config.yaml
model: "sound classifier"
norm: "batchnorm"
rnn_layers: 6
steps: 900
batch_size: 64
decay_fraction: 0.3
Rows from block 3, named by matrix and row number. Each number is 200 + 20 x the weight over its row's rms, rounded and kept within 0 to 999. All counts start at 0. After the name is the row's rms in percent of the matrix's.
# weight_ih_l0_reverse: GRU input weights, backward direction (gates r, z, n stacked) (model.rnn.0.rnn.weight_ih_l0_reverse, 768x208), inputs 0-103
weight_ih_l0_reverse.475,117,222,208,227,215,209,153,198,180,216,231,229,175,234,238,184,231,181,194,209,228,197,211,189,158,190,210,224,194,183,201,200,185,202,229,231,195,216,217,186,233,190,180,200,222,200,200,207,195,173,193,153,182,186,188,214,246,216,218,236,208,166,187,182,187,190,216,184,197,244,203,207,184,224,199,201,225,210,218,213,191,212,173,192,256,200,195,188,208,210,158,196,196,219,171,191,196,201,219,169,167,220,190,196,204
weight_ih_l0_reverse.476,096,190,229,214,236,165,212,199,189,230,217,196,210,222,194,180,190,203,193,212,176,225,195,192,195,195,159,211,194,220,167,218,206,197,211,229,180,201,220,223,211,204,193,183,194,156,219,191,201,203,202,198,205,224,189,195,196,189,206,233,225,204,209,180,211,201,194,212,181,193,163,182,221,178,210,190,171,199,205,182,206,222,206,218,203,235,205,231,208,210,208,211,227,203,212,193,200,216,223,166,221,200,208,215,179
weight_ih_l0_reverse.477,100,167,229,167,208,228,231,208,180,184,168,204,189,217,185,188,183,185,226,228,185,158,193,199,208,155,232,196,195,181,188,211,175,192,218,199,211,220,181,186,222,211,218,180,181,152,203,195,153,258,195,204,187,178,201,213,186,197,204,214,182,209,175,188,222,187,210,192,216,185,219,191,200,190,215,214,193,196,213,185,226,209,217,175,163,229,202,185,213,238,211,191,197,205,200,218,233,234,230,164,193,209,237,203,202
weight_ih_l0_reverse.478,089,210,212,216,187,206,204,164,216,204,190,188,218,172,227,205,210,202,215,204,183,190,178,155,180,195,174,197,211,191,219,201,222,208,193,217,214,211,197,185,202,246,147,206,218,199,189,180,231,208,190,185,216,192,212,226,194,184,214,209,203,210,211,225,213,222,216,162,201,196,217,195,209,194,251,211,199,165,206,145,212,186,198,217,188,185,181,225,209,216,190,181,159,175,233,223,194,209,189,234,190,249,210,192,181
weight_ih_l0_reverse.479,118,203,228,186,250,209,186,199,177,186,199,229,205,188,191,204,162,203,182,191,176,191,199,232,190,187,235,192,183,221,212,198,204,216,205,178,200,191,231,176,202,166,195,181,223,199,198,183,191,185,214,226,261,216,198,208,174,214,226,212,160,223,157,202,213,233,197,213,216,215,186,221,214,187,228,204,171,218,154,202,229,209,196,194,192,189,244,185,192,204,225,219,192,188,186,202,232,189,227,198,172,207,196,201,199
weight_ih_l0_reverse.480,109,235,208,192,208,212,220,179,218,184,211,194,188,209,169,198,220,213,192,203,195,209,228,185,203,211,197,211,191,210,185,215,221,179,181,205,192,148,203,242,197,168,184,147,174,183,210,172,167,185,162,200,209,177,189,182,234,192,205,162,203,208,211,195,191,188,202,212,208,195,215,225,217,196,181,192,201,188,218,187,218,212,210,238,191,220,227,189,216,183,202,210,204,179,180,191,207,210,192,155,192,222,164,207,200
weight_ih_l0_reverse.481,102,223,165,174,201,200,211,219,196,208,179,199,203,201,195,225,200,211,176,213,194,184,207,193,167,174,194,165,221,168,214,205,210,184,184,188,199,181,198,247,202,213,216,218,180,219,206,207,198,255,185,176,191,192,152,210,168,227,191,201,181,177,167,161,181,202,185,190,196,210,235,182,161,232,229,176,213,226,189,181,194,216,200,197,186,230,228,181,232,186,191,212,197,200,210,217,178,153,235,194,195,172,200,208,188
weight_ih_l0_reverse.482,087,209,210,168,190,197,152,214,215,207,211,186,224,204,238,199,184,199,190,203,205,192,197,231,181,211,201,181,192,239,226,212,196,203,197,200,219,221,198,212,222,162,176,194,153,208,194,230,213,215,175,181,190,223,222,234,197,181,198,211,206,229,203,183,181,192,245,183,188,203,225,198,183,181,236,220,157,206,173,212,219,190,182,159,221,182,189,169,227,223,183,197,203,212,184,201,203,182,213,227,198,177,197,193,169
weight_ih_l0_reverse.483,102,218,220,203,220,168,173,222,215,194,180,152,185,208,209,186,204,203,153,184,213,166,210,169,202,188,219,174,210,210,222,180,181,173,219,229,199,243,191,222,198,183,201,216,233,193,217,173,212,199,215,216,198,215,219,172,184,204,177,237,173,227,199,168,185,204,168,188,234,233,216,216,182,194,205,194,211,194,194,229,195,198,184,209,221,223,207,211,206,200,163,194,245,176,191,201,209,189,188,180,197,185,220,190,205
weight_ih_l0_reverse.484,099,224,193,221,197,180,190,194,175,210,187,190,193,176,234,228,183,195,170,188,212,212,192,216,188,193,203,219,193,187,160,221,193,214,204,180,183,205,225,190,209,218,233,211,184,211,220,217,194,214,184,224,220,198,203,196,200,230,182,166,191,211,208,216,206,228,182,184,231,228,202,200,180,194,206,173,234,189,214,218,218,197,218,238,216,180,176,188,210,216,202,212,190,206,201,174,215,209,235,234,207,150,200,201,195
weight_ih_l0_reverse.485,106,176,150,200,181,192,221,189,235,219,178,171,182,193,172,190,196,218,206,216,197,222,204,220,195,196,195,220,238,206,200,209,198,179,236,197,168,195,180,175,211,145,190,186,182,247,197,224,206,226,228,181,233,209,222,175,197,213,194,177,176,205,200,226,208,200,211,209,188,211,205,209,181,200,167,202,207,192,163,206,191,205,228,203,215,189,196,181,178,161,186,220,188,238,200,179,211,235,184,207,221,211,200,194,191
weight_ih_l0_reverse.486,109,192,182,228,240,208,219,188,219,174,191,190,225,185,163,226,225,187,213,217,242,223,213,201,210,184,250,179,175,198,217,209,171,208,204,184,172,191,188,170,262,201,217,166,248,216,218,174,214,223,201,214,206,223,212,179,165,211,181,202,188,180,155,178,233,211,197,202,228,197,192,178,181,183,189,194,216,210,214,196,198,210,210,186,178,202,228,194,203,177,217,177,227,197,230,186,233,223,154,244,178,190,216,191,191
weight_ih_l0_reverse.487,101,216,219,189,191,219,232,198,188,237,194,226,188,205,228,188,195,187,193,232,198,191,185,185,264,163,198,198,187,180,232,196,192,205,181,198,194,204,224,182,184,164,161,201,183,217,182,205,186,217,203,176,199,235,182,213,180,203,221,217,195,220,231,215,228,157,186,184,194,202,222,183,201,208,187,191,220,209,194,183,181,207,182,204,164,246,188,180,191,225,208,201,191,244,217,170,213,188,187,223,197,186,174,165,182
weight_ih_l0_reverse.488,111,215,193,220,197,186,230,190,194,160,205,222,193,246,196,195,199,167,204,217,196,216,211,191,166,229,245,184,196,240,209,204,190,219,214,182,211,177,182,199,228,194,218,202,174,208,162,232,176,206,203,181,186,173,157,218,204,222,182,209,217,213,209,169,212,230,193,178,200,218,204,190,192,209,185,202,197,202,213,189,229,205,223,216,172,223,199,196,221,193,247,194,199,178,214,162,237,183,191,165,204,192,209,215,181
weight_ih_l0_reverse.489,104,185,223,169,180,206,205,185,188,172,219,187,200,217,202,237,204,217,194,208,221,210,201,199,230,205,173,205,228,201,216,193,202,171,207,204,189,196,173,175,214,200,204,214,178,197,189,165,208,218,202,215,208,222,167,202,214,222,204,190,179,208,188,173,214,195,179,207,192,164,192,173,217,193,211,262,204,204,196,174,218,170,204,224,208,197,224,205,212,207,187,200,216,184,169,187,216,175,192,214,194,202,226,192,172
weight_ih_l0_reverse.490,109,202,214,199,219,191,209,214,208,225,204,228,172,225,219,154,166,185,174,212,218,214,205,195,168,223,204,187,218,215,196,167,244,189,189,187,210,172,222,207,177,189,194,231,215,188,197,216,226,186,203,192,207,228,237,202,192,197,214,202,200,246,202,201,213,192,185,163,150,176,202,204,198,198,171,209,231,192,198,208,184,208,226,211,198,196,180,238,185,218,205,211,201,195,213,177,211,193,222,216,206,214,219,199,209
weight_ih_l0_reverse.491,122,218,209,222,226,182,142,234,244,206,185,160,192,196,168,210,222,187,223,202,219,197,217,195,167,237,168,156,212,190,222,190,250,197,203,195,160,212,183,176,192,212,210,220,203,187,245,180,209,203,179,185,221,221,177,226,174,224,206,194,178,213,218,156,227,213,231,173,212,175,200,217,241,179,197,217,210,205,206,221,201,207,196,185,198,210,201,193,209,232,235,185,234,196,192,190,194,196,204,174,191,234,206,201,220
weight_ih_l0_reverse.492,099,220,194,209,221,197,212,228,237,218,193,185,195,194,176,192,200,204,256,209,213,194,186,226,202,197,207,205,168,230,197,185,222,193,228,250,199,195,180,186,152,207,185,190,193,190,225,198,224,194,201,240,194,172,190,206,191,168,180,186,201,221,197,171,219,198,211,208,220,201,205,190,172,190,248,173,183,258,170,170,208,185,228,191,197,259,176,164,186,226,214,200,190,178,219,186,176,219,178,192,162,211,210,233,195
weight_ih_l0_reverse.493,107,183,189,191,206,217,174,177,167,183,195,209,189,211,177,205,189,196,195,206,217,187,180,212,199,175,175,222,239,206,197,182,236,202,249,233,194,187,196,227,191,202,198,163,176,188,211,191,175,217,167,207,227,211,144,184,212,210,240,198,198,210,203,212,200,197,179,203,198,186,145,195,217,186,193,191,204,185,217,211,227,212,206,209,193,201,172,204,191,228,164,216,213,216,169,205,191,198,182,204,236,194,205,202,146
weight_ih_l0_reverse.494,094,215,199,210,204,203,217,226,210,211,237,206,199,197,194,234,149,213,189,214,205,213,182,182,183,194,190,218,208,235,195,201,186,178,191,183,217,198,197,217,194,205,203,162,185,217,210,196,216,162,178,164,191,216,199,192,193,221,202,221,224,206,200,196,208,157,184,204,179,209,191,246,192,217,188,203,202,189,179,186,202,212,168,229,242,209,212,203,227,235,195,194,179,187,217,202,232,208,184,183,161,208,173,205,168
weight_ih_l0_reverse.495,105,195,199,193,217,199,227,171,211,186,195,224,199,218,208,207,214,173,209,211,243,218,239,211,177,196,213,198,177,191,211,177,193,210,229,220,212,175,208,191,169,225,230,172,192,183,223,207,234,208,156,206,222,211,221,209,195,172,205,187,218,224,217,198,197,192,248,217,221,210,220,177,183,189,216,183,182,186,227,173,215,202,218,179,229,181,194,191,224,216,216,197,200,230,170,197,199,194,232,208,197,192,190,189,214
weight_ih_l0_reverse.496,098,220,180,164,175,202,214,184,227,152,184,198,151,214,193,191,199,219,203,212,190,236,186,188,240,172,177,219,220,187,200,206,190,185,195,209,196,213,183,184,203,151,209,179,219,197,203,194,205,186,208,189,179,188,195,208,174,190,212,213,235,196,181,180,188,236,199,201,221,210,185,195,230,230,206,197,212,245,199,177,197,180,218,183,192,228,226,235,200,230,169,163,234,221,218,203,226,179,203,209,182,204,190,223,152
weight_ih_l0_reverse.497,104,181,176,185,207,187,203,210,153,204,209,228,191,215,171,218,204,217,181,190,198,238,201,220,192,201,184,182,171,179,214,167,213,196,209,239,224,200,210,172,210,187,202,203,200,179,177,194,202,197,180,188,195,171,218,195,210,224,179,203,212,188,203,165,197,201,217,169,167,223,193,201,215,201,211,213,205,204,157,155,192,201,225,215,228,164,209,195,229,186,185,199,169,166,246,156,216,180,211,180,181,199,189,206,202
weight_ih_l0_reverse.498,110,202,173,206,223,188,219,204,198,245,210,192,252,201,221,187,143,196,183,214,173,208,218,179,188,216,209,209,195,189,190,226,200,200,227,200,223,183,205,198,207,235,177,211,202,204,205,230,188,233,184,206,199,205,198,175,181,220,194,210,205,210,152,207,198,218,190,167,164,183,199,189,187,209,218,215,196,194,225,204,208,183,213,219,216,173,219,185,227,194,162,220,213,228,186,218,195,200,215,204,198,193,231,200,184
weight_ih_l0_reverse.499,114,211,198,156,194,214,205,197,170,203,187,225,197,184,190,227,155,211,233,190,230,204,187,208,197,237,186,207,211,181,213,215,202,198,207,215,199,186,184,185,189,193,215,189,203,185,212,225,211,221,171,217,170,187,171,189,221,207,162,174,174,198,225,209,205,216,200,199,189,212,195,192,204,208,205,199,226,224,180,191,202,184,209,182,194,219,193,205,202,227,215,166,192,185,214,208,216,187,175,183,234,199,155,188,167
weight_ih_l0_reverse.500,106,185,188,216,228,227,201,193,197,230,199,220,162,177,223,215,205,199,187,206,219,194,221,165,140,225,192,170,195,214,244,203,209,190,186,195,202,170,195,182,199,201,190,207,196,196,163,180,209,203,210,218,217,210,204,184,217,188,196,200,201,198,231,229,199,149,204,211,209,196,207,220,191,231,180,172,196,211,186,201,216,194,191,222,196,197,243,212,184,239,185,172,216,203,179,237,177,233,220,187,198,224,188,197,218
weight_ih_l0_reverse.501,105,221,219,191,230,157,150,201,204,213,196,215,193,234,224,184,205,204,179,181,165,221,191,193,199,195,168,167,223,168,205,177,219,192,179,167,183,183,193,200,220,209,238,184,196,201,199,193,204,231,235,149,176,204,185,213,212,206,206,192,233,223,197,188,205,211,191,184,205,224,224,214,205,181,176,229,190,201,197,197,162,214,187,209,190,189,201,210,218,201,206,232,199,211,142,189,206,166,204,234,210,199,193,226,206
weight_ih_l0_reverse.502,104,224,204,204,225,202,198,235,198,207,156,224,185,185,202,230,181,183,221,170,200,188,199,163,203,217,224,242,227,162,200,228,215,232,222,173,217,181,176,197,217,195,203,233,172,161,178,184,171,187,152,185,218,155,224,195,229,169,205,174,199,187,181,211,209,200,214,183,210,180,184,196,225,219,236,193,202,239,193,200,205,184,202,185,187,220,204,217,210,164,217,211,227,172,199,199,197,227,192,246,196,206,170,194,224
weight_ih_l0_reverse.503,092,227,249,203,202,175,210,210,222,170,188,193,179,204,183,201,227,159,216,224,222,204,181,192,197,199,199,209,193,161,214,187,189,169,204,180,189,224,198,215,194,171,189,205,229,183,235,203,186,193,172,214,185,223,209,171,208,187,175,179,183,194,192,187,188,169,196,188,206,206,177,244,227,203,189,189,181,219,201,211,162,169,174,209,189,195,205,197,183,183,214,242,194,189,191,206,195,227,187,203,198,181,226,217,183
weight_ih_l0_reverse.504,098,198,189,206,196,210,204,186,180,200,226,207,186,205,219,202,239,206,217,215,172,189,193,204,197,169,196,213,197,174,185,213,200,192,169,237,159,207,237,162,201,206,160,215,176,218,231,222,178,200,214,175,199,207,165,224,182,216,222,189,210,215,214,196,199,177,208,204,232,196,155,202,204,183,215,208,233,236,167,198,218,172,206,229,160,224,227,240,186,198,182,213,202,196,194,199,236,190,195,181,203,181,202,229,207
weight_ih_l0_reverse.505,106,165,202,188,197,196,219,195,167,205,177,182,172,184,174,172,212,178,218,197,193,196,200,236,185,170,193,194,175,185,233,186,242,181,198,158,202,208,226,172,199,173,189,202,192,199,210,200,219,169,196,223,163,180,224,198,219,208,228,216,211,238,211,193,196,160,212,228,223,232,204,180,230,213,176,218,196,224,211,210,216,213,192,212,162,184,179,201,227,180,231,185,209,207,193,178,197,217,209,213,180,199,194,201,183
weight_ih_l0_reverse.506,119,175,204,207,214,193,187,173,175,206,182,168,167,243,183,197,196,175,194,213,182,192,212,208,185,161,210,193,163,208,174,206,236,147,192,216,224,199,192,196,203,194,199,193,195,211,183,208,210,232,222,201,188,190,204,195,179,181,193,207,200,193,195,189,194,219,185,228,162,173,221,193,213,192,208,167,167,182,215,220,230,215,205,209,214,208,238,225,193,239,234,209,190,216,167,208,234,237,180,177,189,189,192,191,155
weight_ih_l0_reverse.507,102,201,216,215,187,163,170,202,212,213,193,202,181,203,217,191,188,238,207,187,205,144,208,215,199,191,213,181,189,151,226,202,211,213,180,193,161,197,181,215,199,156,173,187,197,164,195,195,205,204,196,185,186,190,214,249,210,213,213,203,215,163,192,215,210,213,202,167,214,182,218,195,206,175,206,237,220,234,223,215,169,166,204,220,200,213,193,228,198,196,174,207,179,141,187,205,213,166,200,188,190,185,238,175,192
weight_ih_l0_reverse.508,091,191,203,189,205,193,201,227,207,177,199,231,190,194,181,217,203,208,203,199,189,228,227,184,164,224,157,208,192,184,214,179,185,223,215,235,217,208,208,214,250,191,217,179,184,169,208,199,188,191,197,197,236,208,201,214,213,220,202,222,199,193,170,213,179,191,195,214,225,172,192,170,229,181,193,219,199,189,177,175,189,211,220,212,238,245,182,211,190,206,180,212,194,185,170,196,173,199,200,231,199,211,222,183,181
weight_ih_l0_reverse.509,111,209,210,172,192,210,185,156,247,178,187,214,180,211,189,174,191,178,181,192,181,195,215,179,192,197,195,214,211,190,209,195,207,197,242,200,221,215,176,131,203,204,186,169,204,180,184,176,220,224,198,195,175,216,193,202,244,214,214,205,185,207,242,189,211,224,209,187,215,191,190,223,195,188,213,170,201,206,209,161,199,183,199,212,197,186,212,216,164,210,196,222,220,225,227,209,203,148,217,176,171,210,206,229,194
weight_ih_l0_reverse.510,094,220,215,210,197,224,180,216,201,223,204,226,172,217,188,234,201,185,175,208,168,186,188,182,190,202,184,204,226,207,203,193,212,180,239,205,191,235,178,182,212,193,197,262,197,209,182,214,226,174,221,194,191,179,156,207,203,190,237,228,202,186,251,216,227,171,166,223,195,246,197,217,216,175,226,184,192,204,229,191,151,179,246,210,210,184,211,179,203,180,180,223,196,194,194,223,218,171,185,190,172,228,191,196,187
weight_ih_l0_reverse.511,098,186,191,234,160,209,176,208,177,188,212,219,224,184,214,231,200,229,216,247,171,197,195,178,223,226,208,204,186,230,239,202,223,187,199,146,196,210,207,168,188,227,192,182,220,198,216,216,224,206,209,184,207,227,197,223,187,200,189,150,201,192,198,177,180,185,205,214,210,217,216,182,207,196,192,211,182,218,199,200,189,208,194,178,210,196,205,187,238,185,172,206,199,198,220,268,186,214,213,180,195,211,153,204,195
weight_ih_l0_reverse.512,089,201,192,165,260,206,176,210,220,197,171,180,205,171,183,201,191,179,185,193,186,181,211,208,174,220,223,199,229,212,184,217,173,192,224,190,208,222,201,169,192,192,204,196,237,232,184,192,199,216,209,202,234,161,184,197,194,218,200,175,167,169,221,195,171,196,195,199,206,190,193,164,219,170,195,218,180,198,193,216,179,248,206,187,249,231,197,163,161,213,176,223,184,176,205,215,190,211,181,210,187,183,213,191,209
weight_ih_l0_reverse.513,100,211,194,206,199,214,172,172,228,175,184,199,237,182,154,210,159,172,175,200,202,186,204,210,225,196,198,188,225,188,213,221,203,225,220,171,232,161,193,210,198,209,197,189,196,226,197,197,211,198,239,212,217,234,165,233,238,197,228,214,235,154,213,172,167,196,183,231,238,228,196,198,184,225,227,188,221,188,155,226,172,227,199,191,222,223,220,226,218,223,161,205,192,186,172,207,218,241,195,207,202,194,203,174,181
weight_ih_l0_reverse.514,089,177,202,170,192,246,199,164,223,211,250,178,192,181,225,168,185,192,178,185,189,212,199,192,163,181,181,159,209,230,239,190,200,216,213,186,230,199,198,232,170,198,216,187,208,208,197,224,202,208,181,195,199,194,141,215,200,226,213,202,185,201,180,186,205,227,184,224,166,210,221,169,176,229,188,194,192,206,203,224,223,215,198,191,182,177,225,214,166,219,218,188,208,169,191,201,184,214,192,203,204,219,191,166,187
weight_ih_l0_reverse.515,100,171,160,182,185,219,211,190,190,239,202,193,222,231,182,215,218,217,208,239,186,220,214,181,197,150,191,208,214,181,189,188,227,212,215,199,201,185,165,192,191,198,223,201,183,179,168,165,201,176,241,217,240,216,192,199,215,216,203,185,226,218,157,228,200,206,196,218,257,156,192,228,210,217,214,204,198,193,216,230,185,173,176,166,190,203,165,211,218,180,207,187,213,172,184,220,197,165,199,192,198,193,176,210,209
weight_ih_l0_reverse.516,089,178,201,180,184,203,184,176,185,188,211,196,200,188,212,174,243,160,199,227,207,195,179,179,216,164,203,202,227,172,181,224,197,226,211,174,161,231,190,207,228,225,210,220,222,162,176,230,192,230,218,197,172,214,180,234,228,223,202,220,207,183,200,204,186,209,162,194,220,162,186,190,213,161,218,218,222,191,246,184,181,231,254,197,207,169,177,206,194,217,188,186,205,253,202,178,196,159,195,225,178,219,181,190,182
weight_ih_l0_reverse.517,099,192,178,175,187,178,210,195,224,198,191,220,213,237,198,215,182,169,205,212,197,196,207,197,176,220,196,216,193,187,198,201,243,167,211,191,199,188,185,231,187,201,193,201,207,215,176,222,213,185,209,182,237,219,245,213,138,208,215,210,219,239,223,197,214,185,211,158,212,204,219,213,196,172,165,179,207,166,209,218,203,210,195,197,226,213,208,196,218,214,206,163,210,213,178,203,181,173,187,229,233,180,201,233,225
weight_ih_l0_reverse.518,090,204,215,187,217,176,216,197,180,186,202,166,184,179,232,193,204,235,189,187,213,197,210,185,226,202,183,204,202,147,181,239,201,190,203,205,217,194,262,192,177,190,230,214,227,194,219,190,178,150,178,171,224,201,196,229,215,189,225,193,215,209,191,200,200,172,195,207,166,190,204,228,189,167,181,203,212,188,199,208,207,193,177,197,196,226,211,207,206,213,197,176,214,181,213,190,206,184,141,214,210,217,205,234,184
weight_ih_l0_reverse.519,099,223,184,221,194,204,214,217,211,187,176,215,177,188,205,192,201,192,200,207,226,205,229,188,181,188,192,176,216,183,198,184,200,224,161,189,148,176,190,196,189,187,224,162,231,218,200,187,205,205,179,219,188,185,169,195,191,198,246,191,207,200,186,225,188,203,207,196,196,217,154,210,178,240,186,173,187,229,233,208,192,195,203,183,255,194,212,233,196,198,182,184,212,184,211,229,208,195,252,182,204,175,231,238,183
weight_ih_l0_reverse.520,093,181,219,222,213,215,200,182,205,171,218,209,178,230,193,201,194,187,194,213,184,213,222,202,246,187,176,203,206,218,207,231,198,195,185,209,239,227,199,202,197,210,210,180,193,223,226,199,170,155,235,197,230,195,195,193,235,248,226,200,188,210,222,162,188,193,207,193,186,213,226,214,177,218,212,203,214,190,171,217,206,210,220,224,192,211,193,187,160,214,221,192,212,219,223,194,184,240,206,214,201,204,256,195,174
weight_ih_l0_reverse.521,093,187,202,196,187,201,247,191,205,186,219,235,186,195,191,200,229,174,184,206,222,209,182,209,212,202,281,179,219,205,225,221,181,215,213,206,221,155,198,212,195,217,182,194,172,169,225,200,187,217,210,184,193,190,214,214,192,204,181,157,212,214,184,248,198,197,231,210,187,194,214,209,211,178,197,186,143,224,182,227,214,213,226,212,191,198,182,201,180,209,181,193,188,233,179,226,215,223,222,179,190,198,221,191,186
weight_ih_l0_reverse.522,091,189,200,208,185,197,232,217,215,221,193,230,209,196,191,179,228,208,198,194,205,198,179,231,169,194,220,183,245,241,191,180,211,151,189,192,205,203,206,219,220,167,163,204,180,212,218,205,212,206,198,193,202,199,170,202,186,248,225,175,172,187,182,207,202,184,249,183,239,165,214,161,170,233,223,213,186,205,180,217,187,187,201,173,183,197,205,184,174,215,159,195,183,219,222,155,187,195,209,225,182,200,173,169,194
weight_ih_l0_reverse.523,093,205,236,208,191,187,198,228,191,169,230,205,215,201,173,214,204,195,200,222,208,215,180,158,227,229,203,222,194,240,188,193,215,215,216,249,202,210,190,185,196,205,193,179,201,199,170,207,170,210,202,195,256,228,206,188,196,244,215,159,209,171,203,188,213,182,178,192,170,210,191,206,186,185,202,197,194,208,198,205,202,198,216,202,202,186,201,179,195,202,223,225,161,207,192,209,185,194,206,199,221,200,224,164,233
weight_ih_l0_reverse.524,085,203,196,223,220,187,214,178,182,193,192,215,203,189,205,242,221,175,237,195,188,210,198,210,169,240,184,207,231,213,242,213,154,203,210,203,225,217,179,184,217,195,244,222,190,213,186,173,216,176,199,194,170,190,218,202,201,171,184,190,203,203,221,163,217,206,217,179,165,222,167,233,164,214,208,179,220,225,225,182,174,191,196,178,192,157,200,209,179,233,206,172,214,219,221,187,199,172,238,227,251,208,178,187,207
weight_ih_l0_reverse.525,102,186,222,178,179,174,206,207,206,205,176,214,216,212,177,201,172,157,195,190,164,247,210,200,176,177,188,194,191,203,212,222,201,236,188,199,210,199,187,210,185,159,200,224,207,199,203,201,202,202,171,189,237,211,189,206,169,186,207,208,194,200,196,194,224,211,226,176,198,209,225,235,232,217,195,165,216,205,194,209,205,184,212,215,247,170,200,185,207,166,235,187,185,189,192,206,196,218,188,182,189,206,182,196,209
weight_ih_l0_reverse.526,077,194,219,181,204,230,155,217,159,196,213,204,228,211,203,207,209,174,186,163,202,194,196,234,173,201,191,185,189,200,205,185,172,194,236,191,229,223,195,188,211,212,233,194,189,241,211,207,199,191,180,252,194,209,222,209,191,204,214,211,233,202,171,199,226,207,202,207,208,190,215,224,220,210,210,205,181,196,171,232,189,180,193,201,197,199,217,220,210,194,196,180,185,231,190,191,143,181,199,195,236,172,201,201,182
weight_ih_l0_reverse.527,088,184,227,189,214,188,190,206,210,157,215,184,200,209,214,213,216,215,179,201,220,212,178,184,213,215,176,234,194,219,186,199,177,206,176,186,218,214,214,186,216,227,208,201,206,238,185,197,200,219,164,218,212,182,197,185,261,199,188,193,195,199,191,206,210,210,157,181,195,146,194,186,213,217,235,204,181,181,166,195,187,183,225,199,197,187,210,195,178,206,186,202,204,250,190,268,184,190,224,228,175,208,201,196,216
weight_ih_l0_reverse.528,100,217,196,164,196,189,227,213,191,190,195,194,171,165,200,186,196,245,191,223,208,187,209,198,201,200,183,201,177,150,200,187,198,195,220,177,181,214,237,225,245,173,230,211,219,198,217,194,221,192,195,225,213,219,170,218,191,245,217,139,193,214,215,203,203,231,198,190,189,197,179,211,198,152,217,203,229,212,203,219,197,185,235,231,192,195,211,189,191,177,213,185,195,225,191,189,215,189,193,186,176,160,194,240,188
weight_ih_l0_reverse.529,092,207,170,220,200,221,228,193,209,208,203,191,215,196,214,196,203,197,204,194,179,230,222,166,222,167,208,216,197,189,212,230,220,200,183,211,199,206,203,195,242,197,199,207,219,204,213,200,180,182,202,188,188,237,193,211,162,205,200,178,213,204,147,182,185,210,179,197,203,218,197,199,172,222,207,222,255,203,183,194,217,219,159,197,206,218,205,208,182,202,204,174,175,211,197,234,205,186,163,209,197,201,186,178,144
weight_ih_l0_reverse.530,092,176,199,200,223,209,200,174,208,194,214,207,218,206,194,184,245,186,169,215,227,196,237,190,203,181,216,206,217,215,184,184,181,195,208,219,207,197,194,195,243,178,191,197,228,229,192,198,213,211,204,196,206,193,210,190,187,183,177,233,222,198,224,172,220,234,195,209,161,193,206,189,186,190,216,216,199,266,216,166,180,208,195,210,209,189,195,221,172,219,207,205,209,213,209,207,178,158,154,190,177,201,198,167,193
weight_ih_l0_reverse.531,096,232,200,188,216,187,224,184,198,240,233,195,199,193,219,202,218,166,192,198,212,169,244,191,159,208,259,174,176,217,222,226,224,208,199,213,199,194,190,216,212,216,177,217,204,231,194,165,185,218,176,164,211,198,179,201,199,213,213,193,173,237,230,200,194,191,187,185,231,204,187,189,226,195,214,218,212,256,175,184,190,214,191,200,189,215,208,181,203,184,192,205,216,189,223,158,204,180,199,200,223,192,193,208,219
weight_ih_l0_reverse.532,100,221,212,196,199,211,206,200,207,193,205,193,213,198,200,188,200,209,191,192,203,204,177,211,213,186,187,222,209,182,200,229,222,170,169,194,195,156,215,205,189,238,185,202,212,234,213,213,184,212,166,216,194,199,205,202,186,209,161,226,245,183,187,208,203,191,180,154,201,192,216,228,185,209,209,227,175,254,213,204,204,226,235,218,223,199,167,200,226,193,206,176,209,203,186,183,186,157,166,196,200,251,217,181,191
weight_ih_l0_reverse.533,090,185,234,170,225,183,188,158,183,178,195,239,210,169,205,201,185,169,228,230,213,238,199,203,199,213,202,160,180,194,209,197,203,180,172,184,212,204,183,189,209,192,174,204,206,180,166,201,197,197,257,222,164,183,185,204,243,213,205,191,182,203,181,205,195,219,229,217,208,242,171,224,218,220,222,183,168,193,217,202,178,195,173,201,222,196,223,186,233,174,207,199,206,180,187,207,193,206,205,163,209,222,202,210,227
weight_ih_l0_reverse.534,087,193,228,154,235,217,210,195,215,191,201,157,201,217,205,210,194,204,193,221,178,216,178,208,224,165,165,215,184,214,219,217,238,171,205,181,207,205,193,210,210,199,197,219,164,218,216,181,203,208,201,200,212,181,211,187,199,209,211,188,205,215,210,202,164,223,210,209,194,186,172,200,203,214,203,229,176,181,198,190,157,180,202,210,201,195,169,187,189,185,178,197,187,190,204,199,231,224,187,224,211,194,228,225,218
weight_ih_l0_reverse.535,097,161,196,213,212,163,219,183,193,184,205,219,162,199,220,211,196,216,207,219,188,207,202,206,198,188,201,164,166,205,193,193,216,187,154,190,192,173,232,226,171,221,236,201,205,181,203,224,199,202,179,183,221,173,195,222,220,220,185,196,219,194,183,180,179,200,207,200,205,192,185,212,157,173,177,187,203,209,199,168,164,186,180,217,187,202,189,196,210,155,155,205,200,208,219,198,201,189,185,246,203,187,230,188,204
weight_ih_l0_reverse.536,109,226,180,209,173,172,206,200,214,172,204,210,171,240,189,193,186,239,206,213,185,182,197,213,190,192,177,194,178,191,159,193,172,204,189,186,194,204,204,188,213,188,229,206,190,187,212,227,202,201,192,176,205,194,248,202,186,193,189,175,243,200,177,199,193,174,188,196,194,202,200,185,200,199,199,186,235,202,152,197,229,182,185,203,232,182,230,222,223,207,234,208,172,162,206,180,187,148,226,183,210,198,193,163,212
weight_ih_l0_reverse.537,097,213,234,210,194,210,185,175,185,189,202,233,175,187,187,212,199,222,211,216,192,193,196,189,212,188,177,185,200,183,215,237,174,223,208,241,201,200,232,220,195,240,200,197,227,234,198,183,239,195,199,219,216,190,202,180,175,159,207,192,210,165,249,233,190,217,219,182,230,164,216,195,159,226,185,182,189,217,222,177,183,215,218,211,226,213,201,212,203,223,176,192,203,191,226,213,189,199,173,208,197,197,194,200,165
weight_ih_l0_reverse.538,091,205,180,195,190,191,219,232,212,229,178,175,221,181,216,214,158,195,216,231,169,195,168,210,203,195,205,189,217,246,222,205,196,188,188,229,214,157,182,190,195,221,203,197,207,213,194,220,183,248,206,257,209,207,210,162,186,221,220,189,164,206,242,219,186,218,199,226,206,198,227,191,222,197,209,211,188,165,208,177,206,193,223,205,199,253,165,186,181,170,175,188,166,228,219,212,185,223,215,224,215,172,203,236,205
weight_ih_l0_reverse.539,099,216,187,175,192,174,209,196,208,227,204,177,175,218,201,191,217,194,247,227,219,207,213,176,204,236,185,176,170,204,172,194,196,214,222,207,201,210,192,176,207,192,223,180,192,218,206,224,222,193,218,236,208,219,201,193,162,217,213,173,199,209,205,201,222,218,178,196,190,192,196,176,203,215,192,200,190,220,195,190,195,206,203,174,194,200,180,212,224,174,196,187,198,181,238,223,148,175,156,213,201,204,231,172,218
weight_ih_l0_reverse.540,092,219,235,192,210,214,217,202,197,171,196,197,221,216,229,224,233,197,209,205,249,202,203,238,192,220,197,223,212,197,188,223,214,197,230,214,181,200,208,207,172,197,151,203,206,161,171,177,231,230,233,178,224,208,219,211,197,224,217,212,194,192,205,172,193,225,172,197,156,213,185,181,184,157,191,170,164,215,178,187,226,150,202,167,214,202,180,175,196,207,216,196,188,201,197,201,202,193,198,179,208,172,201,201,202
weight_ih_l0_reverse.541,093,212,210,261,192,187,210,193,202,200,189,187,224,180,194,202,219,199,186,202,172,262,197,188,215,194,176,194,213,181,207,192,177,185,180,214,204,244,222,183,209,174,167,211,199,200,196,190,208,172,196,186,213,224,195,199,179,198,158,191,221,228,185,206,233,221,219,252,179,209,214,196,189,199,203,212,190,165,197,218,169,212,214,202,216,170,208,209,187,221,192,166,209,209,219,211,201,167,218,172,200,161,205,225,182